From a checkpoint of a small image classifier.
Model: patch size [2, 2], layers 12, width 512.
Training: soap at rate 0.0015, 8300 steps, held-out accuracy 100%.
Data: trained on drawn branching plants, 72500 training examples, 14.7 epochs.
Rows from block 7, named by matrix and row number. Rows with one number belong to one neuron. Each number is 500 + 25 x the weight over its row's rms, rounded and kept within 0 to 999. All counts start at 0. Numbers have three digits each.
# u: gMLP up (value half) (model.blocks.7.mixer.u.weight, 512x512), inputs 0-102
# v: gMLP up (gate half) (model.blocks.7.mixer.v.weight, 512x512), inputs 0-102
# out: gMLP down (model.blocks.7.mixer.out.weight, 512x512, transposed), outputs 0-102
u.341:533515509459557485548475477503537485512496472491474497501476474479516538476503470499511522486486523510526493492475515492534468502506494505508508508578504461516509504526438475487561488492465500496508494503478499463503519465489460516504508486473500490516493463479536499524499471496455528498521494520506522497497
v.341:493495483504522510502508517481468505519486506498453504487525514466526506483480489545499484500509524465439506516438479505504507481512519521470533496552527560498466488504528543514487502506516515507492506505480477529499487445450465500530517491529454553532556478506562502545476518533477511475482482537534506511486
out.341:501507504526444503469472511514484490479520511496514484501491491497482501516458538495483558513525504543503516483487546489494485476524531521486519523488561496565497539484516451492491495463517543513497518515527497468524487522452523495457471490512487525476513481492479471478497531514471509527517493526516517514488
u.342:512524476509478488549511514499504503439472462467543507475513485502528505514451479531518492540524498468520491499501544497532485543516500515501536513504493497455541555486442502492514518462500539545407461489504513455508488537450480492488551494501524523452515525522509504508487469511529514479519459514477501518522
v.342:512514478513505494484483507509506496472513514487554481555493500493484480486549517445510530482508455520547518509514496488494503494482503489450507463557487513522486580447501437531565483458476491498488507492520518464510493509496478519541453491505539468502495480451517474478495482502477506471485458476513528530497
out.342:527476497499518499495500444529493489510483524501508503539517433488550492486515511511510518529520485507486491467478510468519506498524505529477480488487502440514472460575530483547462525517509496529543504481479507500541487474488479477529493527456510454483514495477522495490510530491513447473478479487484519508501
u.343:514506465506512452495501523536501490499508505492519460491535516485539491483450526495489517501526523488507501549471477501463526486479505512487445491485468482555504443518489497513506524457524454474513496485509519454532470543503463485549473529488467503500485481535519519494521465479483499550489513466498475474490
v.343:508539495487511484483471518515501472555518470498545462477494532517499452517503512460529484514496488494492496497530520515475470490470482539506533474485476464503474473505532507483473513508485497512499526557472489505494481546485488491520506501493483468500457540514470519463471558448500512448508542475499497510554
out.343:483503466501496495506477496463480503485513495495474528471485516485490545485492472496528483499502543432485504492469477501493522520475545501486489511463485478507510533503490496484536498489547523509482517482501481505491524484468512503501551511492489532500537443469473504578482492545500503492485474477530491519553
u.344:492516479492484522468508507468460502472508478503478500503534488522483534556456516493454481500475519490480500502541480503520519534510468529457494508466475553481528481493516501514512429477496552518514504512538515463523510506476508489535521511474505530497507514495508569511549494487478496507534550496482481509539
v.344:551478492500495531509533468535481515492466508480470515492531498475466523500500490497509537464494484489526486519506569550504510470479495547538483510452502502473497475490473529500519497496489520496503484484521483508486502504508516552504530520484497522448551490466537492443505440500522498539512507519495529510521
out.344:484508507470553512526513506481501517517493503486478501463469531516478450479463452480494507472556511503509508472508499516469483488517548485483484510479483510506527503492480559515494511505469530469464509489498546515463467522551532498536500458461514461471456496482520492493502493492541471497488461559454483507486
u.345:492511485486507474523513450489472522471514493490493474583501546496497452501476466492519538502520503504472505496482530499516459503527478507539484488517474438498497539499499486474485557515535512533492479485501524493535485460513438502488507521524488535533474499517497471523477517508498505501497523507486560483476
v.345:512488482500500552482516546456517491540505446489465481499544444472542458522519432501491550470528522467507528513469500421547512511521511505463529483526523516516481492512522497495508466512517497493520474486491510504502482546504527489485506499522542510512482451548556475499518500533507495496477489548491518489514
out.345:484502506483475536483524500507510504512508505498532506518547522511550548509476494467496473475528468540464523537548446473527477516459478504535463481508517535490531513497448529496501537471514526499505496486494506515537458500487515481494514482505527473501506481493527523527535465502501484491471525548490452519516
u.346:523511460478480530517464507523512487503492521509420518512483512491493542500465505513526501454502536496483504471479524456504510491499465484514483523523458491512482474514513500532483519542521515484496489465535486522518535513468553488510527475505494498498495526544485484517524492526526469506542520515499519548478
v.346:503519527496518512477519507448488519462516505526501514468499507555555507433470550493505500483494518529498494482540522468463484450517449484463541500469494517499491511491514476504489511530510499521535517469509464469512501509486445503490513512492465523472491502527466537531494514474498479476526529495483492509497
out.346:515465507480487501478498489491485507512485449500557497477495505508520430481505499519488509502473551532508482497507474494507510521491495503501479521477541536507473517525464470436468503505500456560456526447511497478561545517531492462451502491472500514499533482506526512556517522483434518553521509513511477531478
u.347:504502524534501498467503499476527495485468518443481513541489511484491501535510492467502518543498504477495513475535505512532502507479532483538522490520483515523473508515474507515501511505507495523469490489496499537496508451485467481527551503550507487511498504551463490507508543511456495491490523488519457487499
v.347:508488477505486495470532519493496509518539483512511504504515512475498474507524549531468485501496507527496501477465467490498506456503507496500505504521510492502501518464492512484518462468527521472551530521530520519481497533463489480477455521535539498507455503489454533542515499466479465538488508504524491492505
out.347:518498476522526478517485476510465463522471491513477509516464523510484470474484490482483502542533506495513518489500540515492529496492530449474460482535528534467494512535534508514488536479485503478531518541478464513534529498508495521453480538481521483501480472430495528478508511473545513482490488495459549522533
u.348:506483461515503512504496499513456518542490522445536489496542517508478458523475469524465482517500517519504483524489503492492511504512524540498530508499507532489487480498481499499505484534454501542498530468488509487503512491510452497538512512496517455475510501551480462527531506496517503507514485472487487491517
v.348:450499485503507488494497503514491532492502504533463495473486501483474514494509545481459508499503506478466527510508459468485486532510497514514486511550495533473541536510472473495550530502490490521509491528476482485509493464481473475505458502505475510500539476483503510503500508408519512511497467529497517490496
out.348:520515519503505504523514484491504478511496483480493514504486510529502508497461511535526522487484484517542466513537498482496489463489466505505524549485505433536500512523471510504496522476503525493485495452491510568523513518493488485568481461497497475520519484515501529481460506477519485497508487539492506486459
u.349:533516499466460519505488489483497483512464537513495473525502470529531485460449521506554528484501476480541507503504460491457495489527451513480495493542528484546491492486499440482552536477489505493483502476484502479528500570507522493572492481506518479533544463480466483524513505473453526508480504480529516494529
v.349:507458494503461521524529494529538490535551493445474493519501494489508520517491440479522507487520528509480471445511517507518485510505527514571528512558513510487485501516500468500467479503488505519519478502473532564475476473521473496517499490494483455505508497538443480509528500522478469471518511491470519545574
out.349:462497499485492510542491469525523471518509495521494501488448491523475494498515537519477491505456512508450470525481516478485513502450515522504500475404489507540528526521579476501460537463496526513498509508516486503513473534479540521528514508468484455480478474524529528556507492491552503561518481488479498511514
u.350:515529445492491513515514466492489548499481460526468477504503489511524510528538463500544503540495469485489514490528534486531499477472480493479546502530523524501531541471523487475492462487468508512480527512485464498526509474488528534460555473500550505470467498509520501471510492498538467494472499507508502501458
v.350:496519476498509512521514496509534496492497515513473483511509473462462497536472479490510469461482566523484498485479490483516498495510556503518495496517489521519463511498485473500549491519461476511489480493522492502465482462483536509475502518513523451458523519473461489472507518493434472497451508506547485507496
out.350:523502547521499503444521507474461455496495475524480523518509503505573454509473497499516448509508531475556527453495446483496488511496515477511464498482506496535543456497498543516460533507513456524532505461490491481461483522446510507504483508486472538516517490489482476511442484476497479498465510533484555490531
u.351:505504442481481539487502549520504493534551517423465495491484517489490507539469499511543504469530513510465525462517469494465505524481504521500505511508501454512537487456514560465516497475533548494486491482488467516527510451515463497469466503540501523492532485536481489558484517510506451507536473487488480516492
v.351:489529480508523521474545541511467515474516497475527498522486481453518497458515548466501513478507524500466521469507525487511516539487511529542513477490454491484494497473455525499568452543486555502507512494503476494520522516555506505511487530494501493549532479471500501477511474516507510531489449456473504516485
out.351:495521482509555519510488473440455478513470492547485518502519519513548516470470483497515515473467473453540439506523519477493502480509484484492481516454520481482474444502486513484512506500515485503488505471504477490487523536475445466511482476492515515470465487456486490493481505477528472510473503476479521556490
u.352:499456464481565493505473519505520493485525478529487501468533515484557511510484491472494435527522454469543455524541541482495512502489454512516534489557527509499527439489524530477481507527516472508490492475492486494515516480494469539470499500520503502519480494476527523527507495460491471538508535515537521506526
v.352:501477508519455505480490495487455493498516563511469494473495492506573500510520534525469514531471493515489519502504492518451510475498501486503471533485523513488483493504522546544480478526538488507491513469503455484523506475522474501508521506482529543478521497524548472543494463492505548488514530492528486457519
out.352:481492498482459518444534460464503481533488501507512501456504506450459501513470521574473547475492518499515479453491504459538478489470534516503491495453520497495534505527531523522521509493491524495482498497556499492511472488489527500502527462484512486480484525462517535490508464507492497517498527506485495515522
u.353:479501532509513539527479493488486508520502477500526542477511526458517458459487526504515463515499518514489481492552516534471547522480485531446507480474460436505528476513502518538489502525491503508536480479490467504504499510489516499500526492476499495519468521475458486481454471483540531508501462499491467534519
v.353:496522509503486482508473505483507507530489538496487522504504508531496490463506519523488499486497495490571473498522509567509480484516483483498508526477538465515498529488508524481504547534471523514474474495460502555532491490457498485568502466510472463490498527481511519496526476457512490495523541515514481489478
out.353:501501519469498521510522519483489500520489482527507468532480501514475497481456510516541539515493529474472481561477505507495503526489525478509461507474506516502436555466476497459475471483482513485539533506524526450473507504509499508468532491512521509520514480492515540495520475494513501453528490545450504533504
u.354:441485502533495529504515511525525476496458476498558516539484510502483454506513488454499515511511556482500527487520522500472487476494499478494454475457500497539506547494508467486523472537458501489504493458492500475538501517511469494448523483517535510492489476450525509513518524494508506492532469531468505513483
v.354:519495495501499511509542526480483489507506532504492495480526485545445501496466490479490546495494498521516514476475501536491510482536484511514505527569470522513476565528484530490508489502506461483478499482504466534531503475473469460550484480488499479467483536524536445496529508503476516478492485514498523566538
out.354:548524485501516483479527491524499511520521480506496537541529523468514495485506522488471511448470521507520491505512500494491480465532523543431476484496475543547538505516556503515496525475544549507516498529523519471514477465494501485497460496499527478511503521512469520501479499469498478455498470521523495504539
u.355:492467473505532506495499467492546500481479500494488479475519487522500512507475430497493477524505447498491485550487500510480540475471484536494510521519461497514545502510494545524442517522460475506521529486485524450515505506529487502503528503479490535500401526493517512486494472479512464525513533471495466517533
v.355:500522527499497483517500503504519502504474492520552502511480452485537505516548483468493521493479461507488482466454493543466502512484530494534478515515534463506487471504456534518533540436512512512515529552516485472526504477510561532550483494457539524541512508451552514498517454488441515506508473549532525517529
out.355:511504457503494522514524491513464481501509450492494550525500507495496519479487479484504524491514540478506443471477500513527475500501520510524489459510512499465531522488487471489532502509493506520443486473502490479496508491444524519516471498468488488512506497540516518496488499520488502518523507479521509526517
u.356:537504516488530518535472539504501500505502500511472505517456532494478509502492449528479557500483487517453512490489500491515487488506477485474533492555524532486527496537498525476464501469521532491486520515519493509487506462480470502484523533537479474531484500491482524522550509512543506493472522458522449483489
v.356:512497487494549479541497491505495515478495510502475499463489505481463479512486481503452535512499485484489506532481506483492486511507512445494499489533491485484450505540451501524528469516519487459525528496506520461478518470534467474448474500481498442508456518488436478496533501487526515530492495506469494487559
out.356:478505455504489489532460544525510456491486492504500509493538467525530487521498536481509500504481497543516504498528493473487533517466513501521516474466436486516489480490508497508502486514485506502546469492525530498475471519487506555479459448492469480525528496448460527484511509463465527522541502485517480498514
u.357:503488479548526516480501544493461513491476504502507501482518463504458511483511522460489497488503484490480566508496472492474471500553447469511545494473474466543518460505517545479494526547499486515479489475492495585513488455499495461544523562520495536509474494517507500510458515546506502506539486459507501505529
v.357:511519478503503532511495573486491528492493522505488460525499462490520495518506512504538553531530501524542485456514507467453498479505490506510478494453493485514509483484562484509448493496541521448490473497515498514495509457511546522532507468497499464522527531509505538477529494484466501513524507541484479483545
out.357:486504486524523494505506466516464490458494483487484497496536486504513491519467488505549479510440497503515484514495557483514508531510537550493516519529528496512478467454494481537505502513493517538490511522529494519480495551518485474468546517514532537491586481509495466465522532430535522539535517481497518496489
u.358:501497508513523530484472488488515498481514517450535479503522512453507487498555526513492495489481523492495514476536530461471482481509505526477492533488527479482485501509442453500489490538472476503512476489482499493481496492494487511510442491506489483483467527554468488523511532457458530519459535495498473535478
v.358:526535472539479474481495507491530529475515533526505493478546505519463494487540489499501505509526503468531513535545502530501501535465506520518476519560457510558480492521544464503515472471475524476523496480466516505475493544483514525533537451512490491496514521482511468474515540503519523492521500503462498534505
out.358:494488483486499504499487513494463527461497482527483486450522488478530520505464521467522481500461535491475496508476503528535508505531478521497528481521511457498550486479540505467509522496550546480499480520511521486504523489480488518512523497446451468485561517463482516511505457513500519466498488502448525468483
u.359:527480475513511508518455518515537462542506448546469546496512487501459491479455512532541541487485495479533519460499502505503512477478500489497563511463502489527456531520504524548521514457481512549511468518507469457488508514490465494456450530503486517491475517509515483529502479480483493555465501512475541519497
v.359:541484507494494471530481557506495518520526511534519497461514499510495535496468492466524455510523495485471477452503480539460520484510457483526490474486496490513462504496485468479468518529482493487519466535484491544555515532481520471440486494500504464496486498526481482498522476484481515489534476495456508530487
out.359:523474474462497525498520468496478496547477471495525473532460529510535534505476512476509510502507525484473497516488511499472495477503541529565470496470481449450522484498518498501445480521479477485517506499519510531504484487491506546514519483508514490517526522534506511498456522477485517479504490477524499451499
u.360:517511471522497495520472509530511519496487512532539536494502496502486500518476546529501484513464459528544489506449455490479520476474529511491505481491484489489468485518514531525506490523477474475479492530541485459513495493497500541535506475482515529505493507535476504511495433495531502523464499481486483496482
v.360:476519533482517510466497481499452531531495449499491490503487456489499478488489481527510480505483453482522505465512511500533521521503495537501491527517502537506474479508496444522488484495489472564471486456483499497526508482542474498473511475559496451449467518502488512557490494514505473450454499484529501481448
out.360:509514541471517511516526498506511510492471495513532489501505492539492491483500490507472506493474548509537535460545487480448532520502497481548542500521491470497579465487523506499477533480510495501505475469479489474524441577492485503496486482482475473493516524474499535502552530529521505498533491492500504502554
u.361:486509560527498479492485500502532514495502515473548464543484551501499496523531513547539467517473522504497484513521475527479470501503506417477527511529514490473511514479507461473529502555537494513486510538503513510483515476520518510508489521513497510492470482574511467495476478430462499486466523521510487477506
v.361:495532475496483506538501498479507477465471498533503479474488512481516498503498517474572488522520505519488497506511498506487526516489488478513460497476435454514465493502508467517465492490525545547490494467478504508469541541512515443498469541506478472498520556537550497525485552509498526517482496505469477509506
out.361:477478517487505490490483527522495517486451509499445490494515458517475549508490501536499497476533478493511485506496558481498519502504513490461501477517503496509469533499468476543451510519466565451470499556458527475488500526505483489505470505494457544524459514509529536514514502450535508480483492518497490483505
u.362:489493524481470551498476505527515529489525500502471516491530495490499482529536499524514505491470500502516526527485522503499497460453538514460481513458523453497521510507516479481457480501495484481478472494509469477512507461462515531511473452475512439526487510513486506493504524499498511492500519476533488499485
v.362:501518457494482542491506506497499500489468492532477503504497480471542517511507476473575537476499489534539530493521511469477511493482487538474514500470508500522514490473537428481478509529509553490509505526507507466476520491498485506525506512476492521490486501486567490536527557503462507520545499513500502529500
out.362:493485455494508509499505454490532506524520498488514518487466471518501513542501480526504504571519479482488472479526506512441495497534472478453481446525502477456486515485476498463475490495496497506513471527523531518514486521496482497493469522506459504523482455472489465534509448480502497481461490501506512463538
u.363:508539491503490533511485467474543529568476470483549458504481510513486492485525512520470490494494488516564484493518516515499437529466516480469546483431500500436523516490456517521512471537435472488495516503513522510485480500552494526475435476493505502529503500510482517498495522518457520484507511512487511462521
v.363:517484490475503516515455507466500538480483548493496494499488515500500466554496514508509487475496500530480477463491482488524500496463518457495451484489468491460459484510510522486477537509510474548483500494500511478538522527529541494536533487435491535497518479519508473486473531525510529469514540538517512499504
out.363:482479478516499485494523509532515440510499502494477510513524509487518517538493495483484517512510512502465524471485522454518480500538517522508512482474486482554496469525459552530468554440535501559523491503460494487475529462473565458454556536539523562503542519486500517511469506504529480503539470483472523533458
u.364:532474528521498527506498532468509544473516485467502463497513493540478520488515456447526484520520502495503500530499474493519514497486487443488490514482536534517442467518474504523515521479474499517472515499506496496495515577527502466513512520503540476521511496495481505486531474493536450482460508496485508493504
v.364:496503545505468460476499526502497507482484557537495520500472459515474504494544465457509441515501516546447491479467476504536508535508538480574500500505500471534500524501505486452524530473478490485508578538510559527493518540495483491472498481516542472512496494440518495455485547504452470480522489480526518527564
out.364:513498481486500524506517498530492488500485488546504551489493476492535522466488488476483464491481491471484497496498486488474494515516503537512503506520537528489472494496527535512454484496512519521511467502498503501456509530565543566469497520476448558493524490518518494498484463509537527496477464533526521533551
u.365:476484462492511495529498511499518546516499473549502486531482519517537509494510482493471489509513476534454510524487523511501489532481476496480526524503486511465467520534526489501499547486525468495513484516528489538471517536474493517523529510510528470527452480488486497471523431493505483491470503478478522502498
v.365:527496526497469505500512485477457515493472459500500538490484502505533487538506520537503528497507489483477489521498511496526513485510520517462471479504518485534496486517534508508508495439536496487521498502516465508454524462526505510509505538480529492474454494494486478505506486458528467495497458515497456489441
out.365:518503474489530563485481490507482493485506548482505502568495540529485525496544520547475517485493507458466478521522518493476472502518522493506525515491505467490461525508517465517476522484481512508484517491493501515503531494518479508470477495510478518540524497524504512501508494501488504498516523532478486518467
u.366:460541523499508475525537522513520485516487486546500504550496530551574483532511513489473487502518537498450500501472548481505493564530492460503499518470467543507469470515520502492546546483510513462499503484498501524537475552503488478507532484491554449462495514493526458492492507483483484468510497502491488460505
v.366:501454480496484535492513498511493464506523468524503499512491494511484478506505525472563516477500494483507495492509490484483488488495510457508466496465493446473512575505487485482537474546473501535492521483511490470518499523473508503537442506553519455486467502488487495486436519514506514503502487499470477498473
out.366:474464494506483503488485478483506506490478484491474472513493477467452499475518513501496493525505470502537468486500504526492516470478482459481496500560501441496547547514502508493521509474484483537484466466545509535528496513502481547452491500540526488551485531504504522491454482507485533515508527467473514511496
u.367:491478529510467526527473442512520497479512479503445507539503514499460478496490497541537500511515495487459468479513539475488472532462488496508513499517504484503479521510506491504475487446478492490484502468488521511484537515508467518483528507568516453484489477499511481496476564509495492465530494499487477512497
v.367:502481495448503483485512527497519460500480503505455498522493493515518462491538556496503522499539490483460497532487517508487464513510497476517550554543529507472501490469504520513485516511518468526534504491462529536511497488483517487488508466505465521526514540514527526528513522507448484530494518489489521497457
out.367:487511475487503486509531520481504485555479482510491506491457542490498515504432461556512463478487505504478506487493482494528484514493500494484495545494507481512513459493492473447498502529562547509515526495498450487461526477522525511527485534466532514469506544484497506515490490455472452526483503494485516493516
u.368:499461468473518499538513518484523480483497520493531435511477495491502491493487484450534502515502487528510523496529484449531515530496469499483508492432498474501490523467495527522479492448461502499525481460492480469525475457484544468504521520509492535510476495450460478501496481488489514517547514532480504518532
v.368:504466512480500482468501462540523486510517550485481495529460486503555478524527544500520494488506453490498523506495534480520489504495492469455485518481480461508474511467469533496483486539505518492480511458513498492495489511465466509550507478511491515504541516485526508563476484507502500464537511491498519428491
out.368:476504516475486546532491506467481546486544495481490493512523453527495509486495473549531473483524509510527500458504506542489477527546513521508542460527461519415508524490503502453518514515521509491524466533523498547513494504461502505490500467518471497505567513471501523499470536501489501494519509494521548512468
u.369:493502526476449484486493469507485485482457527476509532461492500496555476442504440526484509495506497525545488493499511489512529529491466505494445475471477513475493429497524531489495496517511515530467473461503510481519499507485447529537466497451494465474502502501497491427523544497480463523516471482550489516452
v.369:492498525462506499502527499465506507488473464521489506519500494489505486517494513514495456546495478530516506466457531526503531504512487487516512521499518503511474455501474527510506505504484473463464536481477506522496485507517481469531485465568483532453551528465507516504512535476471483494544497494511507548497
out.369:510516487494496502500512491491491526464519536488553516476522522472499484510536527475485485526521472505525508458522508498523462504530481520522450499552522511564466511519501489518513494481505493506476499531488495498525477488512513508512493473520517464536520472461473487533526485505510509490514467534515465519553
u.370:495499516518540511467487472493509524487541549474500512491472522520481479451480513519452481496489488486428506478518499530459470487509459503490501505462544481492553457455454511511508503502527497486524528446540510529478517485532502466542486505523509513490482500461515488466522474500510504491496515515481511508514
v.370:496469465484553548481506513478522469491500452525472471521462479490523519497513490566498527528516533446535489529438493467507519514493494502502497495514516536471444497479488478549497507521487521514528497499525478519521494513490545524468520496484484527538467501467505488495503515498532487497480497528495475493471
out.370:508451465499503501506475508499498491550494488521468504556498518476463521477542500573509515465483477457506521484497508480518491501489477467472488475528501548484457489503500529494510517494489501486491523461498471529512511488523510527470500472507484533522480510478494510448491514516528486464494494502535531509487
u.371:492492500508514511485535497549488503484499458480489540550502459473505491517460480469465484481508501494522449510504518494493510529510482510532522507530498517510534537509483524497513520461523462486487499501499543527479465523474500480511486508473501451511490487478474498463543431499527508512520515533456504508534
v.371:464506496524495474499467499527488512508488522526497546501528539494474506501475429493495476518507539458504479482516527498528511457514521514463490499533503519496471504507519512507517451476517580497537502512529508474501490440511521487470489513480513567474471504539469489487520505530441484545505505490509516526498
out.371:529483520514487521522501509432503512500507466517531506512530528491476510522482484497517504529482478524444489463503471495523501511488459506479471526492485528516467476502540483480474469533521469506481526490525486492489530516508482506476500557507492551488494523501510512523475527495526500494510512464518492522530
u.372:466478483498498525520525547505503517484484533530504460497508526499482431481462470498538502502476487458481502477506515524488498531475499499533492476471496493483493461484479485482458484481520476456463440505471497515469538539464528523518475496498473461449486505472452497499515490527484515512508550476462515513485
v.372:479457480448488525499508541437529493490519474497498524494494478496543482453491504475503492531501480503499532477513476559524491434512462508547521465448538520512464460496474494479482548546501536494510515527483535540555457509476513503469499476512511532490520481529501548466486565505478504514498506501519483464511
out.372:461480507485464498497479471507484504498509478534535522521501471504490536495491511484495493488490509514454503506458520480512507498508499474530434494533493502503535503507467485497489516494499483546539507505520500496495474472475512551472478539504485456537511493491526481501476508522540479517464444557488448495493
u.373:464480478482546514537484508544518524511498485441514523517482485494543475489484482552552501488496526556475494478521492486476506516487481483485513461529473483520490456478500513504541509481495471522464511494500522470493499536497501523494496493511536475496482485494505486483485505512509484452477517503509539491523
v.373:489516485518501483516519399481463504516518487518459504510494482506471471474538483475532456503465466517511523529439506462460482490511515469477489443488467509527529489480471472497542529497518490511531535499558488525489511502485485516477454543494489524458485492492525473530479484514473518498500485509507501468525
out.373:482504470497481510505520485467496485509490505490475516510473520505543487492512510455498486505539525469433539500478481433520516477514505508532464512509508493496524496560522484489492501556509522490498458438500484511500500485457516543503529462486506502536530464503534489518503486500532518520515488535476476514502
u.374:496496454495498483539508505504480519513526490515483511476522507504510506540568485472525462521526505474485515554537532486485472486510527507510522470492507450486493486486520503449492489517537461502512525499508482508472482487482458508492540513531492522543467518472487492543487499481569499528497482518501502569486
v.374:516510542514521500475474492516511487517499467480504516533522487530495509478556517461425476517467490497492508500477496519501489517521485516507461508516505457514504518524511480509441467508470506519513491524518517466512498564524514503450513506510485451484512469506549481513530464460539509506491494506489495473494
out.374:463471451502453490512472467534485543501494485473427490508508524509471487494437504530495536517521516490524440484500475460521496513500521493537500536510519527492506509505523476499474448470490527480497519505512512501440475499500512521471503495523502530511508483524499530496481521530500555511515530481487547498469
u.375:472531564512522499508503517519502508469541479472473531517494522502496502504480473490453529480486457473522497482529494549503487496504504494531464438478509469454514460492488499546465477453493463544486523470474488511514488474486468505499521450474499510507499493500485522481494471520510521494496503495504473518451
v.375:502463448489463546435519465531521508531521483480483525483495483486497557533505506503490555485495497512520503475529516471526499508512520520486505497519506504463475502486449554484486461538492521511512477508501498497545495488487469506492518532493505533471557486518580516478557553548539482502519499522527515493537
out.375:532501478497539502484501516484500518520505536483486518498535503520464504469489472524463494494509493486527507482456467469469529508498509524487527522497513470528538537520424502487549525516469534464533525525490502494508498504523493520511492524463501515522481472514530545519500447531500520504495493519491544515478
u.376:504474499483486461508498529511503486478493440458552489505512491512522459488468501464550461491529546500481521500549509505512518495519480499487532459489483494504495526514524525455518510473519515515467507507525496512531514476522488508521506513536506496551469466491512502522500527486513504488519492496523498504470
v.376:499497483506546498493478503490489529466498496522476537506505502481535486515528474512499471530483483497461503437522496513541543477475475498510499547510499501498506495540487463473518501472532515479523461460484503486511506491519479532518549532453522433471566507473516523522551486495498502457485530538497506480502
out.376:516474457545457527482507513530477476550508478502501495504516551464488508499519448474505496500521511467507502490515511465567524467500490472522517533536502554474532488531472501533513501514494514473523481489509509478455497521504442518527496530463497504507544509530491528499484511512542496465496504442478497476555
u.377:501491459508497511486514485457478545505492485518516512490514547483435519567479523486539487525519471510495510486519478482467520475491497516503486511486487530473472481517495560502472503536540520554526525510496476506522501499561499480512515550499515534481479496536518494501519494498519519513558513508488498525477
v.377:543480504499488490519506485490470538511482508510492495517508453473506551470499506502578491494500517491493500492439496498478512476472487496504525493457496489530490472503528491485500474490481521501539536488502519508481494488496490432577506500442492531510571478496540534507507466526526515466487534489489470471498
out.377:509529526491517494483507464521490471455458521468485490473477476526535474508502464515533519489498510515497516497484494483535508507502512458462561484464502425562496486491462502531515505479532532499496542498515452453429487499526542499517500497483525477451509524508528486493514510528502481512449493456514518526543
u.378:511491480515553544482497508476531505492473466485538539518512540515528506523513465524524487524511526554512495529498546507485547459504527514498494472484514522504531511481494506493528464512501495488491476531526496506486510450443471509466555503485535495470493490495556489484519506467470500517474479474476476489527
v.378:475493515507516502549495483452517495456480513504494500509514508529484492505467529483507454531501543552487493508475474457498515448499520543502533471501501477469482493454529517499467456499524494485537514475474485485496540502526521434475524509483496515519471528495442517464501511514539498488536441479546507505478
out.378:453521542502511492485488494534491522497501506497524477525484479508563480494514511465530505497487486464475451496437477549501510490532489489487533524500487471478528524488523505482455441538515492517488511499543497463492512528461499489551518462509478488543532545460490452553493469490515483489506490501483515498482
u.379:495513463524512490466500520507538473488496504472478552503497518453550460498481509496489474501504499511432477473554514485521525488512485491452503496515476495543522459495527546510521518449493488483497500478486484485540511464505509524543490515479480520473486493515428517433501505524441516506502510463512503523523
v.379:478568504486489485451520469490528516501482493511510500561537514517515536466515473482462518496458487511515493468470518473523486486497485568493514501467504536536479503511514483500517494477480497485521501490477481499473493540535481489510506512502498512512497484478506535510505527497495487499534479452523528507453
out.379:530504500481523514537494516487500530466514471483533482529544510504514479520506507518548518509488471533508492487478462480512468521494504484496526476482483472443467510494464531476492520505494474552458514497507441504507522513476467525503486507471468504539507463483529504549526483479555508513503507514480509510525
u.380:531498492476492484442512497530525526507482498474533486489492494520486439500482474523453509499503499535478515538494519481475491535475506494504493498530475537522475507468519544479497481520488485537493514515489502505492480499491495508547533525473519500522504490535528500513487511533475495514469554502482478497526
v.380:503535469520477499501499472536527509496512478548513482474521496478495500516499510478500494499483472451485496515506469502513529488506549508496559563551500461489496496498527484517509516497531515514511490487506490540529491441480520479483533522513502525492544485511514470513501507460476490478502474520511503452514
out.380:515484512485435502476504478451516487496490472519498519486478518484528517528489512511480474512524489510536479475488475514525500482489514527526528511476511469511501517523563481486497510508499486509480492485484500564497480497504508473542545501454506471526512513552473472511488509456497492531529501494507515537476
u.381:504488460495508509466525553482511494491521517466495452536526528512513527508486529516516523503496492543524462454451512472499505556486511516548457461434509492481520472487487531528501513493498478467508524503503484527512517560552484454494487484513512544516508499484508528487508488504480579525518513476488489517471
v.381:526518470506537478528489486514542493548499510555542505532513507503511472533485536519517492511515503477502478516477480488441484490484482521479471511470518486503477506481475506429510515513510482487504521484484469501523486471484445518467504510487523514511478507503535511505509473477519413475536522545494514472516
out.381:490492503457484502553499483484498470519495478488537521516482509507433480487459454505527477508480503489469488517463521509525517502480497466518507544519529482477467524508488485500487449492496528526466535448496492490482519540465442539546531508477489501510525487491484475531506504484500535448472442504507519507466
u.382:497513514480513520468460533519527527515457473502501496478490455499512510444446522530490470495505499561467501492515485473501508474500499515510493522476450480513492483526477547513532516458503464469525490488504503551535507494472500547466499459550504499499495515504491487460485533504494567483501506482461533525513
v.382:446516504492527499474509505518504486498501539549555502514498486515522494504503491483508501483492511476482509492490456512513508501476532545504510471450505534518488494466526466524485500508520469499505478524504544491541479484570524501468483491482491510507495499505517519552487553498504512438474515550501498509464
out.382:504517539480507507505485464543526522481550514502491484492529503505536504528543494443515504515499504513496489508490521520487512499487504498512495498466476508501506507495490468539474491504489519522537528529479519472495435549494500474511489506471550454543505483463471452486508484489502521473455501542485483500510